Rows from block 6 of the encoder of a small masked spectrogram model, named by matrix and row number. Rows with one number belong to one neuron. Each number is 50 + 10 x the weight over its row's rms, rounded and kept within 0 to 99. All counts start at 0.
After each neuron's rows are labels from the 100 clips, of 14976, where the neuron reaches its largest size: "responds to" is what is common among them. Only what is clearly more common there than usual is listed. The data: chords played on synthesised instruments. In brackets: how many of the 100, against the usual share in percent.
# gate: MLP gate (encoder.blocks.6.mlp.gate.weight, 416x160), inputs 0-159
# fc1: MLP up (encoder.blocks.6.mlp.fc1.weight, 416x160), inputs 0-159
# fc2: MLP down (encoder.blocks.6.mlp.fc2.weight, 160x416, transposed), outputs 0-159

gate.332:30 50 50 50 50 34 66 50 50 50 82 50 50 50 36 50 30 50 50 50 50 50 50 50 50 50 40 50 50 50 50 50 50 82 50 50 50 50 29 50 25 37 65 31 72 50 50 50 30 50 74 50 24 50 50 34 50 50 66 50 50 50 50 50 50 50 50 50 50 50 50 50 50 50 50 50 57 58 50 50 50 50 50 50 50 50 50 50 50 33 50 82 35 50 50 50 50 33 50 50 60 89 50 50 50 50 37 50 50 23 50 50 50 62 28 83 50 50 50 50 50 50 50 50 50 50 50 50 50 69 50 50 50 50 50 50 50 50 50 50 50 38 50 31 50 50 50 67 50 37 50 50 50 62 50 50 50 50 50 35
fc1.332:74 63 28 50 50 72 44 50 50 50 24 50 50 50 50 50 50 50 50 50 50 50 19 50 41 50 70 50 50 59 50 30 50 50 50 34 66 50 50 50 70 50 50 50 50 50 50 50 50 50 50 50 75 50 50 50 50 50 32 50 50 50 50 50 28 50 50 35 60 50 50 50 50 50 50 50 31 50 50 50 50 70 50 80 50 50 65 50 50 50 50 50 50 50 50 50 73 50 50 50 23 50 11 81 65 61 50 41 50 50 50 50 50 50 79 24 50 50 50 71 50 50 66 50 50 50 50 50 50 50 50 50 50 50 50 50 50 50 50 50 50 50 50 50 50 50 41 46 50 37 50 50 50 50 50 30 60 50 50 50
fc2.332:38 41 50 50 50 50 42 50 37 50 50 50 50 71 50 50 50 50 56 50 50 50 50 50 50 50 50 16 50 73 27 66 24 50 50 50 50 76 50 50 50 50 50 50 71 50 50 52 50 86 50 34 50 50 36 50 50 29 73 37 50 33 50 50 33 50 24 50 50 67 31 72 62 50 50 50 50 50 50 50 50 50 50 50 50 50 50 50 50 62 50 50 50 50 50 50 32 50 50 50 50 75 50 50 57 50 50 50 50 72 50 50 50 50 50 50 61 61 50 50 50 50 50 50 50 52 50 50 50 36 50 50 50 50 50 50 89 72 50 50 50 57 50 48 38 67 50 62 26 50 44 50 50 54 50 50 50 50 50 50
responds to: marimba-like (27 vs 8.4)

gate.235:50 50 35 50 50 50 59 50 50 63 50 28 63 50 50 78 36 50 50 50 50 50 50 65 50 50 50 28 50 50 29 50 50 71 50 70 50 50 50 50 50 50 50 50 50 38 50 50 50 50 50 50 50 50 50 50 50 50 50 50 50 50 50 50 50 50 25 50 50 50 50 50 50 50 50 50 71 50 50 50 50 50 50 50 37 50 50 50 50 29 50 50 50 50 50 50 50 50 27 50 50 69 50 50 74 50 50 65 50 50 50 50 71 34 15 50 50 50 23 50 50 29 50 76 50 50 40 50 50 50 72 50 50 65 42 50 50 50 50 50 50 38 42 50 50 50 50 26 50 31 63 50 22 50 50 76 50 50 73 69
fc1.235:50 50 50 50 50 50 50 24 68 50 75 40 58 50 31 50 50 61 37 50 50 63 50 60 50 50 50 37 44 36 50 50 50 50 50 64 50 78 50 50 50 50 50 62 50 50 62 56 50 50 50 65 50 50 50 50 89 50 50 50 50 50 50 50 31 50 50 50 50 50 50 32 50 50 50 40 50 50 50 50 50 35 50 50 50 65 50 50 50 32 50 50 83 50 50 31 74 50 50 50 50 63 38 50 50 50 58 59 50 34 72 50 61 50 33 50 50 50 38 50 50 50 50 98 38 50 42 50 50 66 50 50 50 50 50 50 60 50 63 36 50 50 27 50 50 50 50 50 50 50 59 50 36 50 50 61 50 50 58 66
fc2.235:50 50 50 50 64 50 50 50 50 50 63 50 50 50 50 50 50 47 30 40 50 50 46 50 50 50 33 50 50 50 47 77 50 36 50 50 50 49 50 50 25 50 50 43 63 50 39 39 50 41 50 50 50 50 50 50 50 99 67 50 50 39 50 57 50 68 50 50 50 40 50 50 64 36 50 50 51 50 43 50 50 67 50 50 50 43 50 50 62 50 50 50 28 50 50 50 50 50 60 50 50 50 47 50 69 50 45 50 45 43 64 50 50 61 50 50 50 64 50 50 56 50 62 50 33 50 50 66 40 75 50 47 50 61 50 50 13 50 57 43 50 35 50 50 46 68 59 50 73 57 61 50 50 50 50 48 34 50 59 50
responds to: marimba-like (49 vs 8.4); vibraphone-like (38 vs 8.5)

gate.140:30 50 29 50 50 50 62 71 50 50 58 25 50 50 50 50 39 78 50 50 50 50 50 50 50 50 50 50 50 63 50 18 50 50 50 70 50 50 50 50 50 50 50 50 50 39 50 50 50 63 50 50 50 50 50 40 50 36 28 32 50 50 60 50 50 64 50 50 50 75 50 50 50 50 50 29 70 50 50 50 50 50 36 50 50 50 50 50 64 35 50 50 50 50 68 33 69 50 62 50 50 50 50 50 50 35 50 50 50 29 50 50 50 50 50 23 50 50 36 54 50 35 50 50 50 50 22 50 40 37 66 50 50 50 50 50 64 50 50 35 50 45 44 75 50 50 50 50 18 50 50 38 50 50 50 69 50 50 77 50
fc1.140:50 50 19 50 50 50 50 50 50 33 50 50 71 71 50 50 50 67 50 50 68 50 56 50 50 38 50 50 50 50 50 50 74 66 50 62 58 50 50 50 50 50 50 50 50 50 50 50 50 50 50 50 58 50 33 50 50 50 50 50 87 39 50 50 50 50 50 62 63 50 50 50 50 50 38 50 50 50 50 50 50 50 50 50 50 50 33 38 50 50 50 61 50 40 50 50 50 50 50 50 37 50 50 50 70 50 50 74 50 50 84 50 50 50 27 50 67 19 31 50 63 50 60 50 50 28 40 50 50 50 50 50 74 50 50 50 40 50 50 50 21 25 50 50 50 38 50 50 43 63 67 50 50 50 50 77 50 50 67 50
fc2.140:50 50 50 50 40 50 50 50 68 50 50 50 50 50 36 50 50 75 50 33 70 76 50 50 50 50 50 35 50 60 50 50 50 50 50 48 50 50 50 70 50 65 50 70 41 50 46 50 50 70 50 50 50 50 50 50 35 50 50 50 50 50 50 50 50 30 50 29 32 50 50 50 50 50 12 50 50 50 64 50 68 50 50 50 50 50 50 50 50 50 50 50 85 61 50 43 50 41 50 50 50 50 50 50 50 50 50 50 50 50 90 50 50 50 26 50 50 50 50 50 50 38 60 50 32 50 50 50 50 26 50 50 50 50 31 50 50 50 66 50 13 50 50 50 50 50 50 57 37 50 76 50 50 50 50 30 50 50 50 50
responds to: vibraphone-like (53 vs 8.5)

gate.402:50 30 50 50 50 50 50 58 50 50 50 50 50 50 37 33 50 50 50 50 50 50 50 50 50 50 50 29 50 50 34 50 34 50 68 50 50 33 50 50 50 50 22 50 50 33 50 50 50 64 36 50 50 50 50 35 34 50 50 50 50 63 50 50 50 50 50 50 50 50 25 62 50 50 50 70 50 50 70 50 50 50 50 50 30 50 50 60 50 50 50 75 50 50 50 50 50 50 50 50 50 50 50 50 50 50 30 50 50 75 50 22 63 50 58 72 50 50 50 50 71 50 50 50 81 72 50 50 50 50 50 50 59 50 35 50 50 65 26 81 76 72 35 50 50 50 50 50 50 38 50 24 50 50 50 50 50 50 59 50
fc1.402:50 68 50 40 50 50 50 50 50 50 31 50 50 50 50 43 50 50 78 43 65 50 50 50 50 50 50 50 71 50 50 31 50 18 50 50 50 50 50 50 50 50 50 50 50 50 50 50 50 58 27 50 35 50 50 50 63 50 29 50 50 72 50 81 50 50 30 65 50 62 50 35 63 50 67 50 50 33 50 57 55 64 50 50 50 26 50 38 50 36 50 74 50 50 64 29 60 50 50 50 50 55 33 71 35 50 62 69 50 50 50 66 50 78 50 50 50 50 33 50 36 50 50 50 32 50 50 50 50 50 41 50 50 50 50 50 41 50 66 50 50 50 50 50 17 50 38 50 50 50 63 50 50 50 50 50 50 50 50 50
fc2.402:50 50 44 50 28 50 50 50 50 50 50 50 50 58 50 50 50 63 50 50 50 70 50 50 50 50 36 84 30 50 04 50 50 50 50 50 37 50 50 50 56 50 50 50 50 50 50 56 43 50 57 50 48 50 50 50 41 50 50 52 26 50 32 50 59 50 87 27 43 55 50 50 50 50 50 80 50 50 71 50 50 63 38 50 50 50 50 50 39 50 58 50 55 69 42 63 50 50 50 50 28 50 50 50 50 50 50 50 50 50 50 50 50 64 50 40 31 50 45 54 50 50 59 36 50 72 28 50 50 50 41 78 50 50 26 50 50 50 55 50 50 50 50 30 50 50 50 50 50 50 50 50 50 50 21 50 50 50 50 50
responds to: marimba-like (36 vs 8.4); rumble (35 vs 7.3)

gate.177:50 50 50 50 50 50 50 37 50 50 50 50 50 50 50 50 50 50 84 32 25 50 50 50 33 50 50 50 50 84 26 34 50 50 34 64 40 50 50 50 50 29 50 50 50 75 50 50 50 58 26 50 50 50 50 41 77 50 50 50 32 50 50 50 50 50 28 37 50 50 50 50 50 50 50 26 50 63 50 50 50 35 43 50 50 50 63 50 76 76 50 50 50 50 50 50 62 50 50 50 50 50 50 50 50 50 50 50 50 35 19 50 50 25 50 35 43 68 32 50 50 50 63 50 50 67 58 50 50 50 50 50 50 50 50 70 50 50 67 64 50 50 50 50 50 50 50 50 50 50 67 50 50 50 50 50 50 60 33 50
fc1.177:50 50 50 50 50 50 50 50 71 50 50 66 50 50 35 50 41 50 19 50 41 50 41 50 23 38 50 50 39 50 50 50 50 50 50 66 36 50 50 22 50 50 69 50 50 50 59 50 50 50 79 67 50 55 74 50 50 50 50 33 50 64 50 45 50 50 50 50 50 41 50 50 45 69 42 50 28 68 50 40 50 50 50 50 25 36 50 50 50 50 50 50 70 62 50 50 50 58 50 56 50 50 50 14 50 62 50 50 50 50 50 57 50 76 50 50 50 50 41 50 32 35 54 47 50 50 50 50 60 50 50 50 50 70 36 50 50 50 50 50 21 50 50 50 61 50 76 50 50 50 33 50 50 50 35 42 50 50 62 42
fc2.177:50 50 50 56 50 50 50 50 50 50 50 38 50 32 52 50 50 50 75 50 50 50 50 54 41 50 35 50 50 75 50 50 50 36 50 50 50 50 50 63 50 50 50 50 50 67 50 39 59 72 39 32 50 50 50 50 68 39 50 26 20 50 50 50 25 50 59 50 42 50 71 58 50 37 59 50 65 50 44 50 76 50 33 60 41 39 50 50 61 50 50 50 50 50 50 50 58 50 32 81 50 50 50 47 50 50 67 50 56 50 50 50 50 50 63 35 35 50 50 50 66 50 51 50 33 50 60 36 65 50 60 50 50 41 50 50 75 50 67 50 50 62 50 50 27 50 48 30 32 50 69 55 52 50 69 29 50 39 50 56
responds to: horn-like (74 vs 8.6)

gate.122:50 50 50 50 50 50 50 50 50 50 50 50 19 50 50 50 50 33 50 50 50 50 66 64 25 41 50 50 50 50 62 50 50 50 50 50 29 50 50 50 50 37 50 50 50 78 22 50 50 78 50 50 50 50 77 50 50 50 50 34 39 50 50 50 30 28 67 50 50 50 50 75 50 50 50 67 50 50 50 50 50 50 36 50 50 50 84 61 63 50 50 50 50 50 50 50 50 50 50 74 23 50 50 50 50 33 50 50 65 59 42 50 50 50 50 50 19 50 57 50 50 50 31 50 36 39 50 50 33 50 50 50 50 50 50 34 50 50 30 50 50 50 50 50 50 50 50 64 50 50 36 50 50 50 31 33 50 50 50 50
fc1.122:50 50 32 50 50 58 27 50 50 50 50 50 50 50 50 43 50 50 50 50 50 50 20 50 50 50 24 50 50 50 50 50 17 50 70 50 50 50 50 21 50 50 50 50 50 50 50 50 50 50 37 50 50 73 50 22 50 66 42 50 57 50 50 50 50 50 38 50 50 31 24 37 50 50 50 50 50 50 50 50 50 71 50 62 54 50 30 50 50 50 50 50 50 50 50 78 50 75 50 50 61 50 50 50 79 50 50 50 50 50 50 50 50 50 50 50 50 50 50 50 82 50 73 50 38 50 50 50 50 50 50 50 50 50 56 50 34 69 50 50 50 50 50 42 50 18 28 29 50 50 50 50 50 50 39 50 50 50 50 50
fc2.122:50 50 50 50 50 55 50 71 50 50 40 50 50 50 50 36 50 50 50 56 70 50 22 51 50 50 50 69 50 50 44 32 50 50 50 50 50 50 50 50 57 50 50 50 50 32 61 50 63 50 50 50 50 50 50 50 50 36 47 77 50 50 50 50 50 50 08 50 50 50 27 50 72 50 50 50 50 50 08 50 00 73 50 50 50 40 50 50 50 50 50 40 50 50 61 50 50 50 50 50 47 50 50 50 62 50 38 50 50 50 50 50 50 50 50 50 63 50 50 38 50 51 65 65 50 50 50 36 50 50 50 50 72 50 50 50 68 34 50 74 50 50 50 50 50 50 50 50 24 50 50 50 47 50 50 58 50 50 50 50
responds to: vibraphone-like (54 vs 8.5)

gate.42:50 50 50 50 50 24 50 50 50 75 50 38 50 50 50 50 62 50 50 50 50 50 50 50 50 50 28 72 50 50 50 50 50 66 50 63 50 23 17 32 73 50 50 50 50 61 60 50 50 66 50 50 50 50 50 50 50 50 50 50 17 50 50 50 50 50 50 50 50 68 50 50 37 58 29 65 78 50 50 50 91 50 50 50 50 50 50 50 50 50 50 50 50 50 60 50 77 66 50 50 50 50 78 50 50 50 50 36 50 50 50 50 50 50 50 25 32 50 50 50 50 58 50 50 50 50 50 28 50 50 57 50 69 50 50 75 50 50 50 50 50 50 50 50 50 50 50 50 50 50 50 50 50 50 50 50 50 50 50 73
fc1.42:68 50 45 50 50 69 50 62 50 50 36 50 50 50 50 50 40 50 50 50 50 50 50 50 50 50 50 50 50 76 50 56 50 50 50 50 50 50 77 75 50 50 61 50 50 50 50 50 50 59 50 50 50 50 50 50 50 54 50 50 24 50 50 50 50 36 50 50 50 50 50 36 50 50 36 50 50 50 19 40 50 50 50 50 50 50 50 50 50 50 50 50 50 50 50 58 50 75 50 50 50 29 50 63 50 50 29 50 50 50 50 50 50 61 50 50 50 50 50 50 50 50 60 50 50 50 50 50 85 50 50 30 50 37 22 14 67 50 22 60 50 82 64 50 50 68 50 50 31 50 62 50 42 50 55 50 73 23 50 50
fc2.42:50 50 50 50 52 50 60 50 53 50 50 50 28 50 50 50 50 53 50 50 74 50 50 49 50 40 50 50 50 50 40 50 50 50 50 50 50 50 52 50 18 51 50 50 50 50 50 52 50 50 50 64 12 50 50 50 50 50 50 80 15 50 50 50 50 50 76 50 50 50 50 50 50 50 50 50 50 50 50 50 50 78 59 43 35 50 50 50 50 50 50 64 50 50 50 50 50 50 26 50 10 50 50 50 50 50 50 50 50 50 21 50 80 50 50 45 50 50 50 59 09 50 50 50 50 50 50 50 50 50 50 50 62 50 50 41 50 50 50 50 48 50 50 50 50 41 50 50 50 27 30 50 50 50 50 21 50 50 50 50
responds to: vibraphone-like (29 vs 8.5)

gate.120:50 50 50 24 50 50 50 50 50 50 50 26 50 50 50 28 50 50 50 50 73 50 50 50 50 50 50 50 50 50 50 50 50 50 50 50 50 38 23 50 50 35 50 50 78 50 30 50 50 37 50 50 36 72 50 50 71 50 82 50 50 94 50 50 50 50 50 50 50 62 50 33 35 50 50 50 69 50 50 50 50 50 50 69 50 50 50 50 77 50 50 50 50 50 50 39 82 50 50 83 50 50 50 50 50 50 50 50 67 50 35 50 50 26 50 50 50 50 50 50 35 50 50 50 50 50 50 50 50 50 50 50 50 50 50 50 50 61 50 50 61 50 50 50 50 50 50 33 50 50 35 77 50 50 50 50 50 50 50 50
fc1.120:50 50 50 62 30 50 38 50 69 50 50 50 50 50 50 25 50 50 34 50 50 24 17 50 50 50 82 50 63 50 50 50 45 22 50 50 50 41 50 50 50 50 50 50 50 50 68 69 50 50 50 50 50 35 50 50 50 50 50 71 68 50 50 50 50 50 29 50 50 50 38 50 50 66 50 70 50 50 50 50 50 50 50 50 38 77 50 50 39 50 50 50 50 50 58 50 50 50 34 50 50 50 50 71 50 50 50 50 50 62 50 50 58 55 50 50 70 50 50 50 63 50 84 50 50 50 50 50 50 50 50 50 67 50 50 50 50 50 50 50 72 50 50 50 88 69 50 65 50 50 50 24 50 50 50 50 50 50 50 50
fc2.120:50 50 20 50 50 73 50 50 50 50 50 50 50 50 50 50 50 50 50 50 50 68 50 50 50 50 50 50 50 50 50 50 50 50 74 50 50 87 50 50 50 66 50 50 50 77 14 50 50 50 50 50 36 50 20 50 61 06 50 50 19 70 50 33 50 50 50 50 50 50 50 50 52 50 50 50 50 50 50 50 50 50 41 50 50 50 72 50 50 50 50 50 50 50 50 50 50 50 50 64 50 50 50 50 76 50 50 50 50 50 50 50 50 50 50 50 50 50 58 50 50 50 50 50 50 50 50 50 50 50 50 50 50 50 50 50 50 50 30 50 50 50 50 50 50 50 50 50 21 50 50 50 50 50 50 50 01 50 50 50
responds to: marimba-like (46 vs 8.4); vibraphone-like (43 vs 8.5)

gate.158:50 50 50 50 50 50 50 50 50 50 50 50 37 25 63 50 50 50 50 50 50 43 64 73 50 50 72 50 30 50 62 37 50 50 50 50 50 50 50 50 50 50 50 50 50 50 50 50 15 61 50 50 50 50 50 50 38 50 50 32 50 50 60 50 50 50 50 50 50 60 50 50 15 59 50 50 50 37 50 50 50 38 50 50 50 39 76 50 50 50 50 50 50 65 73 40 37 50 30 70 50 62 50 50 57 28 34 62 36 62 50 50 50 50 50 50 28 50 50 50 79 50 20 50 50 74 61 39 50 50 50 50 63 38 58 50 50 59 34 71 50 50 50 43 50 50 32 61 50 50 50 50 50 50 62 27 50 50 50 50
fc1.158:50 50 33 50 50 50 50 50 50 50 50 50 50 50 50 62 44 50 50 50 50 50 71 30 50 50 50 50 66 61 20 50 50 50 50 31 50 50 50 50 73 50 50 50 50 60 50 50 50 50 50 60 50 50 50 50 71 50 32 50 50 41 50 50 50 28 50 50 50 50 50 50 50 50 50 50 75 50 50 50 79 50 19 50 50 77 64 20 20 50 50 50 50 36 50 50 58 69 50 50 50 50 67 50 50 50 72 50 50 50 42 50 68 50 50 50 50 50 35 71 50 55 50 50 50 50 33 50 50 26 50 50 50 40 50 50 50 82 63 50 50 50 50 50 50 50 50 69 50 50 58 50 50 60 50 50 31 50 50 64
fc2.158:37 50 50 42 50 47 46 50 50 50 32 50 50 50 50 50 50 75 50 60 62 45 50 50 68 62 50 68 50 28 22 70 61 57 50 50 50 39 50 50 50 50 50 50 34 50 50 50 62 50 50 50 44 40 30 50 50 59 77 55 62 67 41 50 71 50 50 50 50 42 39 50 30 37 50 61 68 50 50 68 50 50 50 62 50 50 39 50 50 41 50 47 50 50 33 77 36 59 50 40 42 50 50 50 50 50 50 50 51 50 63 50 50 50 50 50 58 31 50 50 50 44 50 50 78 50 50 50 50 50 61 50 58 50 50 24 30 50 50 30 50 50 71 46 72 32 40 50 50 57 37 55 24 53 50 70 50 50 50 56
responds to: vibraphone-like (65 vs 8.5)

gate.114:50 50 50 50 50 50 50 50 72 50 50 50 50 50 65 50 31 50 50 50 33 50 56 50 50 50 50 76 50 50 50 12 50 50 50 50 65 50 50 50 50 50 50 35 28 50 50 50 50 50 74 28 50 50 50 26 50 50 50 50 50 50 50 50 50 50 50 21 50 50 50 67 28 50 50 32 50 50 50 50 50 50 50 81 50 79 70 50 50 50 50 39 50 50 50 50 74 50 30 50 17 50 50 76 50 50 50 50 27 50 50 66 50 50 50 37 50 50 50 50 34 67 50 65 50 50 50 50 50 50 50 50 50 50 50 50 50 50 50 50 50 50 50 50 50 50 50 50 39 38 50 50 50 50 50 50 63 50 21 50
fc1.114:50 50 50 50 50 50 50 69 36 50 33 50 50 50 50 50 50 36 50 50 71 62 50 50 70 41 50 35 72 50 50 50 50 65 50 37 50 39 17 50 50 50 50 50 50 50 55 50 70 50 50 50 50 50 50 67 50 50 50 50 50 50 62 50 50 50 50 50 50 50 29 50 50 40 50 50 50 50 50 76 50 64 50 19 50 26 16 50 32 30 50 50 54 42 59 69 50 50 50 50 79 50 50 36 50 50 50 59 50 50 50 50 50 76 50 50 70 50 61 50 44 50 50 50 35 30 50 50 44 50 50 50 50 61 66 30 40 50 50 34 50 36 54 44 65 50 50 50 50 50 50 50 44 50 50 50 28 67 50 50
fc2.114:50 44 50 50 50 50 50 50 56 71 26 50 50 50 54 50 50 50 50 53 50 71 50 50 50 48 50 45 50 43 50 50 50 66 50 38 37 50 34 50 50 50 50 50 70 35 50 50 50 50 39 60 50 50 31 50 50 00 40 47 60 50 50 56 50 50 50 50 55 50 46 32 50 55 73 50 50 50 54 50 50 50 50 50 57 50 50 50 33 50 50 50 50 50 66 50 50 50 52 31 60 53 50 37 64 50 50 50 50 50 50 50 50 50 50 77 50 50 50 42 50 50 52 50 50 50 38 81 50 50 50 50 43 50 50 50 99 50 33 50 68 50 50 50 50 50 50 60 40 50 50 50 50 36 50 50 34 50 51 63
responds to: horn-like (57 vs 8.6); saw pad (38 vs 8.3)

gate.258:50 50 50 50 31 50 50 50 50 50 64 50 50 50 50 50 50 50 50 50 50 66 50 50 50 50 31 50 50 66 50 41 50 50 50 62 50 41 50 71 50 40 50 50 50 50 28 26 50 75 25 30 50 73 50 45 29 50 70 50 43 50 50 50 50 50 33 50 50 50 50 69 41 50 50 72 50 50 50 40 65 50 50 69 50 50 50 50 50 59 50 50 28 50 60 50 50 50 36 65 50 29 50 65 50 50 50 50 68 82 50 50 50 50 50 50 34 50 50 50 83 32 50 35 50 50 50 50 50 60 68 60 59 50 50 50 50 50 40 50 50 33 29 50 29 50 50 50 36 50 50 50 50 50 50 50 69 50 34 50
fc1.258:50 50 67 50 57 50 50 58 50 50 50 29 50 50 63 50 50 50 50 66 50 60 50 63 74 65 31 55 68 50 50 50 34 55 50 50 50 40 50 80 65 50 50 61 50 50 00 50 50 50 50 24 58 41 50 50 38 50 50 50 33 50 50 67 50 45 50 50 50 50 50 65 50 50 36 72 50 34 50 50 58 50 66 60 50 50 27 28 66 39 50 50 59 76 50 50 50 67 43 50 50 30 50 50 50 50 57 40 50 50 69 66 50 32 50 50 29 50 50 50 50 50 50 50 50 50 64 50 50 50 50 50 50 50 50 50 60 50 50 50 44 67 37 50 50 50 46 50 50 50 50 50 50 56 50 32 50 50 50 57
fc2.258:81 33 61 41 50 50 50 33 50 62 50 50 11 33 50 41 50 50 50 50 82 39 50 50 50 56 60 50 50 50 64 42 70 50 50 53 50 50 38 50 50 50 50 50 50 50 50 50 50 50 58 50 62 50 50 50 50 50 42 50 50 50 50 50 62 50 50 50 50 65 61 50 50 64 39 50 31 57 50 50 63 50 60 37 38 25 22 50 61 50 72 22 68 50 54 50 50 50 50 50 50 50 50 31 36 50 54 50 50 50 50 50 50 50 50 50 50 52 63 50 35 50 27 55 50 65 60 50 63 50 50 50 50 56 31 33 50 50 50 50 46 50 50 74 34 31 50 50 36 63 50 58 57 50 50 50 61 64 50 63
responds to: vibraphone-like (47 vs 8.5); marimba-like (37 vs 8.4)

gate.26:50 50 50 50 50 50 50 35 50 50 50 50 26 15 50 50 50 50 50 34 50 93 50 71 26 50 50 50 50 50 50 50 34 50 50 50 50 50 50 70 61 50 62 50 50 50 30 50 42 50 50 31 64 50 50 50 36 50 50 50 50 50 42 60 50 50 50 50 50 64 50 50 58 63 50 50 50 18 50 50 63 50 61 58 50 50 50 50 50 50 35 50 36 73 67 50 50 50 31 50 23 50 50 36 50 50 50 50 73 50 30 50 50 50 50 50 50 50 62 50 50 50 50 39 90 50 50 50 50 77 50 50 50 50 43 50 50 50 50 50 50 61 50 50 50 70 50 50 50 50 50 50 50 59 50 50 50 50 50 50
fc1.26:68 71 64 50 38 50 50 50 50 50 50 60 50 50 50 50 50 50 80 50 50 50 35 50 45 32 55 50 50 63 50 50 39 50 50 50 62 50 50 27 35 50 50 50 65 50 50 67 50 50 27 69 32 50 50 50 50 39 50 50 50 50 50 50 13 56 50 50 50 50 50 50 50 37 50 30 50 67 50 28 50 50 50 50 50 50 50 50 50 41 50 72 50 00 33 50 50 50 50 50 50 36 50 50 77 50 50 50 35 70 56 50 50 50 50 50 50 50 40 64 50 50 63 50 50 50 50 50 59 50 58 66 50 50 50 60 50 50 42 50 50 50 38 50 50 42 50 50 50 35 50 50 69 50 50 35 32 50 43 50
fc2.26:44 50 50 71 50 50 70 50 50 50 50 49 60 50 58 50 32 34 50 53 66 66 57 50 50 50 33 50 50 50 27 62 50 50 68 50 60 50 51 55 13 50 50 21 50 50 28 50 50 33 50 45 50 50 50 46 50 63 50 43 50 62 50 77 50 50 50 39 50 50 50 50 50 44 50 57 57 34 43 50 69 50 53 50 50 50 72 50 50 50 50 50 50 62 50 57 50 60 50 50 57 75 50 50 50 50 50 50 58 61 50 50 50 50 20 72 50 50 50 61 50 31 50 50 50 50 50 70 50 50 68 50 50 50 50 50 44 50 50 46 53 50 50 73 50 50 56 16 50 48 59 50 20 49 50 50 50 32 50 50
responds to: vibraphone-like (39 vs 8.5); marimba-like (37 vs 8.4)

gate.334:50 50 50 50 50 70 50 50 50 50 50 31 50 50 50 50 50 50 50 50 50 50 50 50 50 50 50 28 78 39 20 50 50 25 50 33 50 50 50 50 12 50 50 50 50 64 50 50 50 50 50 68 50 50 50 70 70 50 50 50 50 85 50 67 50 50 50 50 64 50 50 50 50 50 50 50 50 50 50 50 16 50 34 50 50 50 50 25 24 50 29 50 50 50 50 38 77 50 50 50 50 50 41 50 50 50 50 50 73 50 50 50 50 50 50 50 40 50 50 50 61 50 50 50 50 50 50 50 66 77 72 35 50 50 50 50 50 50 39 50 50 35 50 50 50 50 50 50 50 41 50 61 50 50 71 50 61 50 50 50
fc1.334:50 50 69 50 50 50 50 21 50 50 50 50 50 50 71 50 50 50 50 50 50 67 50 50 30 16 50 50 50 50 50 50 50 50 50 22 46 50 50 50 50 50 50 50 38 50 50 50 50 50 50 50 50 50 50 72 50 50 50 46 46 69 50 50 50 50 66 50 50 50 63 50 50 50 50 31 50 40 50 50 50 50 50 50 78 50 57 50 25 50 35 50 50 50 38 24 71 50 50 24 50 50 50 50 50 50 50 50 50 50 50 50 50 50 73 50 38 50 50 50 50 50 60 50 50 50 61 50 61 75 50 50 13 50 50 50 50 30 50 50 68 50 26 50 50 50 50 50 61 50 50 60 50 50 65 24 50 22 50 50
fc2.334:50 50 50 44 50 50 64 50 29 50 50 50 50 50 50 50 50 50 50 50 40 35 50 50 50 50 50 44 50 50 44 50 50 50 50 50 50 50 58 50 50 50 50 50 50 50 50 50 50 34 50 50 50 57 50 50 50 99 50 50 50 50 50 50 50 50 45 48 50 50 50 47 50 50 50 50 50 50 50 50 38 50 50 50 50 68 50 50 50 50 54 42 50 66 50 50 50 50 50 47 50 50 50 50 50 50 41 50 50 50 50 41 50 50 36 50 29 50 50 50 50 66 50 50 50 50 50 50 50 50 50 50 50 50 50 50 00 50 50 50 50 50 50 31 26 50 47 50 37 50 50 50 50 50 50 50 50 50 64 50
responds to: marimba-like (63 vs 8.4)

gate.289:50 20 50 33 75 50 50 50 50 50 50 50 50 50 50 50 50 50 50 50 50 50 50 50 50 50 28 50 50 50 50 50 30 50 50 50 50 50 63 50 50 50 50 50 23 50 50 50 41 50 50 50 50 50 50 50 50 50 50 50 50 50 63 50 30 50 50 50 50 50 32 50 50 50 69 50 50 50 50 50 50 72 50 50 50 80 50 68 50 50 50 50 50 32 50 50 50 50 50 50 37 50 50 50 50 50 50 79 50 50 74 50 50 50 50 77 76 71 67 50 50 50 50 72 29 50 50 50 50 50 50 50 50 50 50 50 50 50 50 50 50 50 50 50 50 16 50 50 50 50 50 13 50 50 88 65 50 50 63 50
fc1.289:50 76 50 50 50 50 50 50 50 50 72 50 50 62 50 50 50 50 50 50 50 50 50 38 50 50 50 50 78 33 50 50 84 50 57 36 50 50 33 50 50 50 50 50 50 50 50 50 50 50 50 50 50 50 50 41 50 50 61 50 67 50 50 50 50 50 50 86 50 50 79 50 50 50 50 50 50 50 33 50 50 24 50 79 50 60 50 50 50 50 65 36 50 50 50 50 50 50 50 71 50 50 50 93 76 50 50 50 50 50 50 37 56 23 62 50 50 50 61 50 50 50 45 50 50 50 50 50 21 50 50 50 50 50 50 50 42 50 50 50 50 50 50 50 50 50 38 50 32 60 50 69 70 50 50 50 50 50 31 50
fc2.289:50 50 50 50 50 60 50 50 50 50 50 50 50 50 37 60 50 49 74 50 70 62 65 50 50 50 50 50 50 50 50 50 50 50 35 50 50 50 50 50 50 25 50 50 50 50 50 50 50 50 50 50 50 50 50 50 50 06 50 50 50 50 50 50 50 50 50 50 50 50 96 66 50 50 50 50 50 50 50 50 50 50 51 50 50 74 50 50 50 65 71 50 52 50 31 80 50 50 50 50 50 50 50 50 50 50 19 50 50 42 50 50 50 50 50 50 50 50 50 50 50 50 35 32 50 40 78 25 51 50 59 50 50 50 50 50 79 46 50 50 25 50 16 50 50 50 50 50 36 50 50 30 50 50 44 50 50 50 41 43
responds to: vibraphone-like (44 vs 8.5); marimba-like (42 vs 8.4)